python train.py --encoder_arch="preact_resnet" --train_examples=48750 --encoder_widths=[64, 96, 144, 208] --fusion_encoder_norm="layernorm" --fusion_encoder_fused_qkv=true --optimizer="muon" --momentum=0.85 --epochs=7.5 --final_lr_fraction=0
Rows from block 5 of the image encoder of a small image-text matching model, named by matrix and row number. Rows with one number belong to one channel. Each number is 50 + 12 x the weight over its row's rms, rounded and kept within 0 to 99. All counts start at 0.
After each channel's rows are labels from the 100 images, of 14976, where the channel reaches its highest value: "strongest on" is what is common among them. Only what is clearly more common there than usual is listed. The data: rendered solids tumbling over patterned floors.
# convs0: first 3x3 conv (encoder.blocks.5.convs.0.weight, 96x96x3x3, each kernel summed), inputs 0-95
# convs1: second 3x3 conv (encoder.blocks.5.convs.1.weight, 96x96x3x3, transposed, each kernel summed), outputs 0-95

convs0.89:28 40 57 57 78 43 45 39 70 57 27 68 47 34 38 41 67 56 34 37 53 36 58 39 43 51 46 53 23 31 45 51 45 43 38 45 58 33 47 52 67 35 43 55 39 52 35 47 50 36 53 43 75 31 59 51 48 49 49 46 48 40 45 41 60 54 46 40 31 28 56 35 42 62 72 36 58 32 41 46 69 41 28 56 38 50 63 64 33 40 39 58 53 46 49 56
convs1.89:53 62 55 49 56 38 48 63 56 54 50 32 50 67 48 57 55 50 46 52 41 39 46 54 48 28 56 46 66 47 74 35 46 47 33 34 66 48 43 20 66 54 34 50 52 63 56 59 41 55 42 67 46 62 66 48 46 43 85 57 38 60 38 39 52 37 54 48 43 60 72 48 67 44 39 55 49 69 33 48 32 30 39 39 48 78 71 66 65 42 51 61 68 57 45 42
strongest on: purple object; its colour: purple

convs0.95:63 59 60 47 63 75 66 54 30 23 41 45 38 43 52 34 56 47 62 62 33 72 38 40 45 49 53 35 28 55 37 53 33 31 37 64 49 47 50 49 40 44 64 44 23 44 55 31 45 59 63 41 54 42 45 52 49 62 36 48 43 36 33 39 48 35 44 36 50 47 49 51 50 61 53 24 25 46 60 38 62 50 44 56 30 63 22 42 47 51 47 53 40 34 55 37
convs1.95:43 54 41 43 46 47 63 40 60 64 39 59 34 60 53 34 76 29 47 48 52 51 42 51 46 29 28 58 65 52 68 40 68 59 52 41 52 59 54 33 38 31 51 53 43 34 51 59 42 46 40 44 69 49 35 66 41 38 72 41 48 39 69 62 50 60 23 42 46 38 59 65 39 64 58 72 24 54 56 54 50 52 46 32 49 54 29 46 40 58 62 27 67 42 39 51
strongest on: orange object

convs0.62:46 25 63 65 40 56 38 78 56 50 50 55 35 43 51 80 56 52 37 60 56 48 46 53 52 36 51 51 32 56 63 70 46 57 53 45 40 33 31 42 52 45 37 51 52 54 44 55 44 42 48 57 34 75 50 36 52 54 35 43 27 45 41 34 44 41 63 47 34 71 48 43 47 58 41 46 22 55 49 58 49 48 14 46 37 63 50 47 37 39 60 50 81 36 51 61
convs1.62:34 52 55 45 84 57 44 49 64 43 44 39 37 53 57 63 45 46 64 62 76 48 30 33 48 58 61 47 43 28 54 37 38 53 43 43 37 64 74 60 27 48 59 37 30 69 43 54 61 48 69 28 80 56 48 53 40 51 57 39 48 54 57 46 50 40 56 61 63 48 45 37 52 45 41 38 61 37 36 39 51 58 36 46 61 49 55 49 62 70 58 30 31 51 41 64
strongest on: blue object; teal object

convs0.41:51 36 61 55 45 49 46 43 62 44 40 31 58 44 52 58 44 31 54 58 51 59 49 79 30 38 42 37 76 59 58 46 47 42 63 47 61 50 47 60 77 62 42 62 33 57 44 36 36 47 26 34 26 55 45 40 53 40 23 42 47 33 32 42 46 21 46 43 53 59 45 55 53 56 24 43 62 37 49 34 33 49 52 41 31 52 57 49 38 38 53 56 36 57 40 63
convs1.41:52 39 51 66 52 52 36 69 59 46 42 44 68 41 41 54 41 51 51 46 64 53 41 37 45 46 62 59 46 43 65 52 58 41 59 54 32 29 59 31 56 46 42 63 65 47 32 59 42 70 45 63 35 38 30 43 52 54 38 59 66 47 60 38 53 70 18 37 26 51 74 31 61 43 44 39 46 62 43 51 51 38 54 57 53 32 36 59 64 57 26 68 46 31 56 30
strongest on: purple object; its colour: purple

convs0.86:34 57 64 49 40 21 50 49 52 49 34 58 50 46 44 55 46 73 47 67 45 40 44 46 56 41 68 41 43 49 56 63 41 27 51 31 59 42 47 43 33 26 43 39 37 56 53 35 44 42 44 37 62 36 67 36 51 63 63 32 34 52 43 54 50 38 63 52 40 52 39 44 49 48 32 40 54 59 32 37 22 48 57 50 47 29 51 36 51 65 44 69 57 51 43 10
convs1.86:54 62 51 58 38 55 81 31 35 47 65 35 62 37 61 29 64 58 52 64 57 62 41 51 51 57 43 41 41 52 59 46 31 48 58 57 63 55 46 54 53 55 48 54 32 56 52 45 58 34 70 69 48 69 63 38 61 50 48 47 66 32 47 60 65 65 45 61 66 42 68 49 53 53 34 48 60 54 43 70 42 60 74 23 37 54 58 63 57 43 68 49 41 14 49 56
strongest on: green object; yellow object

convs0.27:70 42 47 53 49 44 57 34 50 51 17 51 51 53 30 45 47 51 51 60 64 63 49 36 34 45 38 54 32 55 49 44 57 31 26 35 66 57 45 47 39 38 24 45 51 46 53 36 56 53 47 62 54 40 67 33 58 45 63 58 43 58 49 40 46 65 47 71 31 62 57 55 51 46 57 31 38 54 50 30 21 39 26 66 58 78 44 41 43 56 43 44 58 37 68 49
convs1.27:43 34 55 34 47 53 60 45 62 55 58 41 28 39 42 37 51 54 40 66 56 41 50 59 37 69 47 59 52 37 51 50 55 39 48 71 55 71 61 62 43 68 54 29 62 61 48 41 38 43 37 41 68 56 55 58 57 64 75 56 59 43 42 45 55 70 46 31 56 40 65 42 38 76 50 46 37 31 33 38 55 29 37 55 43 56 59 46 81 23 66 50 61 49 45 41
strongest on: count: four; blue object; teal object; orange object

convs0.82:52 53 37 60 32 67 46 45 55 66 50 36 39 40 45 56 59 44 36 58 44 48 60 47 57 61 48 48 49 77 49 54 37 36 29 33 56 50 54 61 23 54 57 60 41 63 52 21 39 37 31 52 45 54 40 47 61 25 33 52 33 53 65 48 36 47 55 56 37 58 48 49 47 45 23 26 44 53 34 39 43 55 78 65 32 73 40 60 42 43 66 59 55 49 63 44
convs1.82:71 41 49 62 48 44 60 53 66 72 44 17 43 58 57 45 45 45 47 44 42 54 51 49 32 63 46 33 51 56 61 44 55 67 46 65 62 55 64 55 57 51 59 40 50 51 62 55 52 43 53 41 44 51 41 53 94 70 74 53 52 51 34 36 58 62 67 33 52 38 42 57 65 59 42 44 32 45 71 43 61 33 63 44 41 58 60 70 79 43 51 57 60 47 60 58
strongest on: blue object; count: four; teal object

convs0.58:44 37 39 52 50 40 34 58 66 52 64 35 59 57 68 31 39 38 32 51 41 37 29 68 40 68 57 25 52 62 30 21 37 34 46 40 53 65 41 67 36 41 41 50 59 63 57 35 50 36 47 38 44 57 35 46 37 55 60 41 33 50 51 57 55 32 38 45 39 51 35 41 40 75 59 54 50 55 52 38 68 48 62 55 27 59 45 55 61 30 63 41 48 53 64 46
convs1.58:44 42 47 34 38 64 37 63 50 48 49 45 74 45 50 54 48 39 58 43 58 46 65 46 42 40 48 63 49 45 86 40 77 47 57 47 38 30 44 44 73 48 34 40 64 41 35 50 38 72 47 46 46 64 57 50 34 61 44 50 59 32 35 44 44 65 30 38 46 46 43 57 45 50 46 60 41 58 50 48 51 38 42 48 60 77 48 49 18 64 25 56 33 37 43 34
strongest on: purple object

convs0.14:58 64 48 49 35 46 48 42 43 46 40 44 63 49 20 24 44 57 51 38 57 35 48 28 54 51 66 38 40 37 36 44 43 41 56 56 60 56 38 47 36 42 48 71 31 51 38 49 43 42 30 57 49 43 58 49 41 67 43 44 45 49 57 35 49 62 71 52 76 56 65 62 40 65 33 40 32 34 49 47 26 12 45 48 43 30 64 49 47 63 41 52 52 59 40 38
convs1.14:60 65 58 43 57 44 42 52 35 83 29 53 59 60 53 48 59 61 65 71 51 41 71 53 47 31 52 48 64 76 49 51 47 47 61 44 55 57 47 63 52 50 43 42 38 66 42 47 58 47 57 53 60 30 45 22 35 47 42 64 36 40 47 49 77 60 48 64 40 38 38 59 69 48 40 52 36 43 47 29 38 39 55 46 48 46 49 63 50 63 61 67 78 47 74 37
strongest on: yellow object; its colour: yellow

convs0.13:50 60 33 35 49 41 32 22 48 46 53 47 43 60 45 21 34 42 41 55 49 62 45 37 41 45 49 56 56 70 63 45 43 52 48 32 60 58 44 55 37 40 56 21 31 55 57 47 28 41 35 37 43 36 37 61 45 51 43 55 29 57 23 55 34 33 40 34 40 52 65 37 58 51 42 40 29 32 42 46 76 40 53 44 41 45 31 38 40 39 64 57 44 47 52 46
convs1.13:35 45 59 48 42 51 58 55 46 61 59 40 64 55 52 69 74 32 43 58 58 35 64 54 60 38 42 62 38 33 52 44 77 49 55 59 62 40 36 73 52 68 39 72 52 36 39 45 65 61 48 66 46 57 55 43 38 42 61 34 41 45 40 78 51 58 59 52 47 42 23 65 34 65 45 48 61 57 55 48 44 28 45 44 36 30 48 60 21 43 56 54 46 48 55 71
strongest on: red object; its colour: red

convs0.60:43 56 44 63 68 51 47 41 27 38 31 35 49 46 61 40 35 54 36 44 38 29 48 34 47 46 31 37 44 49 43 43 35 42 54 47 39 51 48 57 32 34 38 64 27 44 62 38 34 52 70 33 55 43 49 38 42 58 57 47 47 55 67 45 32 46 54 42 38 40 50 42 75 45 59 60 16 36 56 49 34 30 38 53 41 38 38 44 52 71 31 48 47 40 72 40
convs1.60:44 32 40 35 32 56 60 35 47 68 63 41 33 51 45 69 49 66 60 52 30 59 51 56 50 36 66 40 92 34 47 55 45 51 41 39 43 30 67 58 51 54 48 55 44 52 45 48 35 56 50 57 75 52 45 45 39 51 51 48 61 81 29 54 36 28 56 51 42 55 36 52 49 46 45 39 54 41 36 21 50 48 64 57 38 50 39 53 44 45 71 45 75 37 47 49
strongest on: green object; yellow object

convs0.45:66 33 67 35 55 41 48 55 48 66 24 38 40 40 56 65 55 55 49 49 42 53 52 48 37 55 49 58 32 52 34 57 33 28 44 57 51 52 58 42 53 57 51 46 41 39 51 16 53 28 68 69 61 50 59 42 36 49 28 57 37 42 52 56 34 46 47 47 39 60 58 51 58 49 34 37 31 64 31 51 06 44 65 75 59 49 43 47 52 41 37 48 46 49 49 52
convs1.45:52 43 63 36 40 59 69 46 41 70 46 42 49 29 79 45 48 39 47 67 59 45 59 60 42 60 58 46 41 62 52 42 36 44 43 32 68 61 67 61 34 52 51 53 73 61 62 34 26 44 41 41 43 55 54 53 55 41 57 62 34 55 39 57 55 62 51 38 37 45 69 61 43 59 27 42 62 52 38 43 47 45 66 39 38 63 60 59 66 37 60 70 74 40 62 25
strongest on: teal object

convs0.17:28 41 56 44 58 67 42 52 41 47 34 28 58 46 55 61 44 59 32 44 49 11 47 60 59 38 36 47 30 51 54 60 35 49 32 44 42 40 57 50 50 15 23 53 40 69 45 42 34 59 43 41 40 45 44 46 39 33 60 66 49 62 54 58 59 34 41 39 44 50 36 32 76 66 43 59 52 39 67 44 37 37 40 46 48 56 48 47 51 53 42 70 56 43 46 55
convs1.17:66 56 54 68 58 63 66 45 58 46 48 46 23 59 54 38 62 34 32 43 53 25 51 45 38 50 51 50 43 43 56 37 37 63 39 50 33 61 57 44 63 46 53 42 52 38 33 56 32 53 68 37 50 35 44 45 42 46 49 47 81 22 60 35 57 76 40 58 33 55 70 64 50 70 57 39 54 64 40 39 45 44 45 50 69 47 69 40 52 47 56 37 41 31 45 32
strongest on: orange object; its colour: orange

convs0.55:50 50 59 53 44 50 66 57 56 49 35 34 69 42 69 36 61 55 29 56 45 28 55 61 41 42 30 36 53 49 49 66 47 51 54 35 44 50 32 60 45 46 39 52 66 63 49 41 51 33 30 45 42 41 53 55 41 24 36 28 39 59 37 35 50 53 51 46 46 47 41 29 59 56 49 35 46 27 41 35 52 27 72 35 36 44 37 48 22 38 66 50 60 30 57 42
convs1.55:40 38 51 50 51 82 55 51 50 48 49 39 49 40 63 52 52 40 50 38 43 50 63 44 17 40 58 71 59 46 66 59 47 39 56 37 77 34 63 43 54 66 33 72 64 60 51 48 66 53 54 67 38 64 53 44 49 48 54 59 42 24 36 31 42 43 42 43 51 66 49 62 26 55 42 52 33 67 58 65 52 49 45 38 76 35 55 67 30 55 56 44 41 47 56 44
strongest on: red object; its colour: red; capsule

convs0.57:44 51 34 67 39 51 44 11 52 66 34 69 32 29 36 48 46 47 44 75 47 66 47 32 51 46 47 40 72 53 48 48 47 56 55 50 45 45 45 57 23 46 44 48 40 50 51 45 39 49 18 49 40 53 50 57 54 44 48 48 48 53 46 54 70 77 55 52 48 25 64 72 44 51 47 38 25 36 40 48 39 42 36 51 43 57 62 52 46 39 50 75 49 46 63 37
convs1.57:41 41 39 46 41 53 48 58 52 52 59 41 30 56 42 49 61 52 62 37 68 43 55 52 41 64 29 53 43 42 65 45 52 22 49 59 60 52 57 72 45 49 47 28 53 67 58 52 44 41 49 70 38 57 65 58 55 71 80 80 57 41 44 37 49 59 67 39 56 43 21 63 52 73 65 44 61 50 47 47 42 36 39 38 51 59 57 45 54 60 74 43 38 72 34 52
strongest on: red object; its colour: red

convs0.0:36 47 55 26 39 53 65 45 61 52 54 40 43 26 41 44 50 43 39 60 50 62 38 47 22 33 28 59 42 50 24 54 50 44 29 37 53 58 37 55 69 36 31 35 40 63 50 44 52 53 34 27 29 52 51 54 46 36 27 71 58 35 32 41 41 53 55 39 45 52 51 56 43 66 39 32 75 47 45 45 48 43 49 44 49 54 58 60 51 33 43 58 39 28 59 43
convs1.0:52 42 52 55 50 49 52 48 63 38 31 56 59 42 38 63 60 38 60 34 60 50 34 59 41 49 68 56 53 40 68 47 40 46 83 47 47 33 40 75 42 68 65 56 55 48 53 42 62 50 32 48 41 51 34 32 43 47 64 51 25 36 26 57 53 34 47 41 37 47 51 43 39 42 42 27 55 54 60 60 25 49 34 64 33 37 74 58 64 36 53 47 51 63 51 70
strongest on: red object; its colour: red

convs0.90:43 41 62 42 51 53 71 58 59 53 34 57 33 48 39 33 57 61 47 50 40 62 60 48 34 41 61 42 64 57 53 84 23 28 39 53 54 61 48 47 17 43 56 42 52 57 43 64 45 29 56 73 52 52 47 72 66 59 29 56 40 59 29 80 56 39 46 44 47 59 52 53 62 40 38 37 59 58 53 47 62 53 42 40 37 51 53 41 54 37 58 50 42 29 41 51
convs1.90:58 71 43 49 56 58 34 39 62 51 45 46 63 58 64 53 41 52 59 47 32 65 69 56 60 16 33 61 46 37 44 72 41 76 58 42 40 52 20 47 53 29 49 55 71 54 68 49 46 41 54 64 49 46 55 73 58 71 74 39 42 60 49 44 49 47 50 50 44 46 50 62 47 49 55 60 40 46 50 64 48 39 40 64 54 31 44 52 29 63 59 48 19 45 57 47
strongest on: orange object; its colour: orange; jack

convs0.4:42 42 52 45 36 51 80 47 57 40 31 47 44 36 55 29 51 51 45 47 42 47 43 69 39 42 27 56 29 70 41 37 62 42 61 35 53 55 41 42 72 33 48 46 37 62 38 44 68 77 59 36 56 45 39 49 47 47 30 60 42 51 57 39 53 49 32 48 26 55 53 32 36 42 53 53 33 62 38 38 36 32 51 24 36 54 45 62 48 52 49 51 49 60 36 26
convs1.4:31 54 45 50 48 52 63 67 72 51 51 40 40 49 45 53 58 30 54 34 40 39 54 56 44 33 49 66 55 29 50 52 25 50 63 36 37 40 43 51 28 47 47 32 62 38 51 29 49 44 38 36 39 55 56 64 68 44 28 56 22 47 55 42 48 26 58 39 49 30 48 41 49 49 58 49 52 47 45 30 26 46 63 64 37 44 57 52 37 41 37 68 53 42 48 82
strongest on: red object

convs0.30:32 38 32 44 41 53 41 38 59 76 53 09 43 64 39 22 53 55 50 57 31 65 57 36 38 54 45 40 60 52 57 52 50 42 33 56 67 38 42 44 35 55 52 62 60 60 53 51 24 52 32 77 36 54 49 39 58 61 53 49 56 49 58 48 48 38 57 48 78 41 66 58 56 29 44 56 33 46 28 60 46 54 58 59 40 52 45 50 51 45 40 63 52 63 59 47
convs1.30:56 45 50 40 39 55 31 47 48 56 42 64 55 47 50 24 50 56 35 49 57 36 64 53 70 58 31 55 44 64 36 44 49 40 68 39 58 55 63 84 49 55 47 36 66 60 62 35 37 52 63 43 30 48 46 73 64 46 55 58 55 61 34 57 59 51 50 56 53 13 26 52 46 58 53 52 48 55 56 61 66 46 43 50 51 77 66 44 66 40 73 37 46 52 60 33
strongest on: blue object; count: four

convs0.74:39 65 40 40 73 56 44 40 67 50 42 52 31 43 24 43 50 24 58 50 32 69 47 76 44 45 40 44 35 76 62 29 35 46 52 53 54 51 50 46 27 66 58 38 43 43 46 66 44 50 31 36 41 52 30 52 51 54 25 39 32 54 28 57 50 34 46 48 46 45 45 57 46 47 36 35 35 42 39 41 69 34 52 46 45 53 37 43 49 48 58 58 51 25 44 50
convs1.74:50 51 41 59 47 48 55 57 31 43 64 41 62 64 65 28 62 79 62 49 46 47 59 49 70 46 36 51 42 30 62 38 64 33 66 42 51 39 53 53 45 50 43 74 50 67 53 49 58 49 49 53 43 35 76 39 26 36 43 61 46 68 53 64 30 74 73 56 42 54 45 52 75 66 59 46 52 68 55 75 34 54 50 40 62 38 45 54 43 48 54 48 55 45 53 66
strongest on: green object

convs0.94:58 53 62 49 45 58 45 20 47 35 44 54 42 48 43 39 65 64 37 57 36 46 54 29 55 36 58 45 25 50 54 67 70 53 29 47 46 39 34 54 28 56 44 34 47 61 37 52 45 35 42 61 69 35 66 45 44 62 43 42 39 67 39 39 35 65 61 61 48 30 52 56 43 37 69 41 38 44 45 55 25 48 28 31 46 36 47 55 27 42 49 65 64 52 37 56
convs1.94:59 47 73 35 40 30 54 61 48 42 47 22 65 48 48 57 76 65 51 55 58 51 40 57 58 49 61 62 67 39 68 41 26 42 67 51 69 54 40 46 56 52 40 62 45 61 55 63 48 56 51 65 45 61 59 41 20 61 66 52 56 61 35 52 67 57 41 44 53 40 68 48 57 50 35 39 34 35 47 39 50 23 40 26 48 47 43 50 50 55 65 45 59 20 47 48
strongest on: purple object; its colour: purple

convs0.25:43 33 43 38 41 35 42 31 52 50 49 37 42 39 21 40 59 30 54 62 38 52 39 49 36 39 57 46 34 60 27 47 56 54 49 45 56 53 44 40 35 53 64 38 29 67 51 46 36 48 63 46 55 64 47 52 43 58 51 56 53 27 65 57 50 48 53 57 32 67 48 42 48 42 65 47 19 34 37 53 59 31 76 14 51 46 42 70 54 48 47 47 64 56 46 31
convs1.25:50 70 49 61 44 45 79 51 48 42 31 46 66 48 50 35 54 59 57 48 47 38 41 60 40 56 33 31 52 59 47 35 46 46 47 62 63 32 23 64 56 44 45 59 42 41 53 47 32 49 44 72 49 46 67 40 43 30 79 67 46 26 41 65 64 58 64 57 55 40 73 63 64 63 40 54 51 60 60 33 43 45 56 52 37 54 54 58 65 54 61 66 54 68 42 29
strongest on: yellow object; red object; its colour: yellow; jack

convs0.29:19 31 57 74 24 44 53 38 59 49 22 55 44 30 67 50 52 46 62 46 51 39 48 63 41 35 56 62 25 57 48 50 35 51 51 41 45 47 55 52 69 60 49 49 48 45 59 52 44 57 42 58 46 56 36 38 52 55 30 50 61 46 45 42 42 43 55 36 61 55 53 33 45 63 54 44 37 55 32 43 19 36 28 61 20 70 31 66 37 46 53 53 57 42 45 45
convs1.29:54 46 44 60 59 64 39 41 47 44 60 44 45 67 75 64 45 60 36 53 40 60 48 56 25 68 79 45 69 58 55 44 39 46 46 53 35 76 74 43 39 56 51 30 43 41 45 58 53 39 51 25 69 49 52 67 62 65 61 49 56 54 49 53 60 48 43 58 64 53 79 32 42 70 23 53 51 27 48 61 44 58 48 45 58 53 48 53 59 64 41 46 39 35 61 39
strongest on: blue object

convs0.73:46 49 42 40 62 31 41 35 54 45 42 40 43 49 52 17 56 32 39 56 44 63 38 53 43 47 51 46 64 66 29 42 41 40 40 38 49 52 40 52 13 55 50 32 54 60 40 68 35 39 44 40 63 45 50 56 54 37 32 53 43 37 41 48 64 26 35 50 64 34 50 40 41 58 25 40 55 37 50 35 45 86 52 45 41 54 31 59 58 48 47 48 64 43 42 35
convs1.73:62 56 48 74 60 74 38 38 39 33 67 41 53 42 56 60 44 76 49 35 54 59 42 57 57 53 30 51 47 48 66 57 53 67 68 54 51 36 48 47 61 46 59 82 44 73 42 58 42 50 55 54 41 43 56 41 53 54 46 51 30 50 50 50 45 78 74 71 61 55 48 53 61 31 47 42 29 40 58 60 65 45 43 57 74 41 41 34 57 75 62 55 47 44 44 59
strongest on: green object

convs0.37:25 31 48 63 56 48 53 42 44 46 25 40 62 29 59 56 41 51 62 51 32 27 41 38 66 44 53 68 41 43 43 48 45 42 51 36 68 47 54 44 35 53 46 53 34 36 29 57 38 30 32 63 53 48 46 38 43 33 28 63 56 54 51 44 38 33 60 47 49 58 26 51 25 42 46 38 53 50 53 61 14 36 44 66 48 43 56 46 37 45 46 35 37 40 44 43
convs1.37:52 45 53 47 57 57 64 42 41 75 48 43 52 51 46 39 46 59 45 49 65 56 41 44 57 82 68 71 62 54 57 59 31 68 28 70 46 23 53 67 45 41 45 52 46 52 49 44 56 50 61 66 62 40 37 53 55 64 17 44 30 70 50 51 72 47 45 32 41 51 55 52 71 27 50 47 44 32 46 44 24 43 51 52 54 42 59 69 38 41 39 59 51 47 57 46
strongest on: purple object; its colour: purple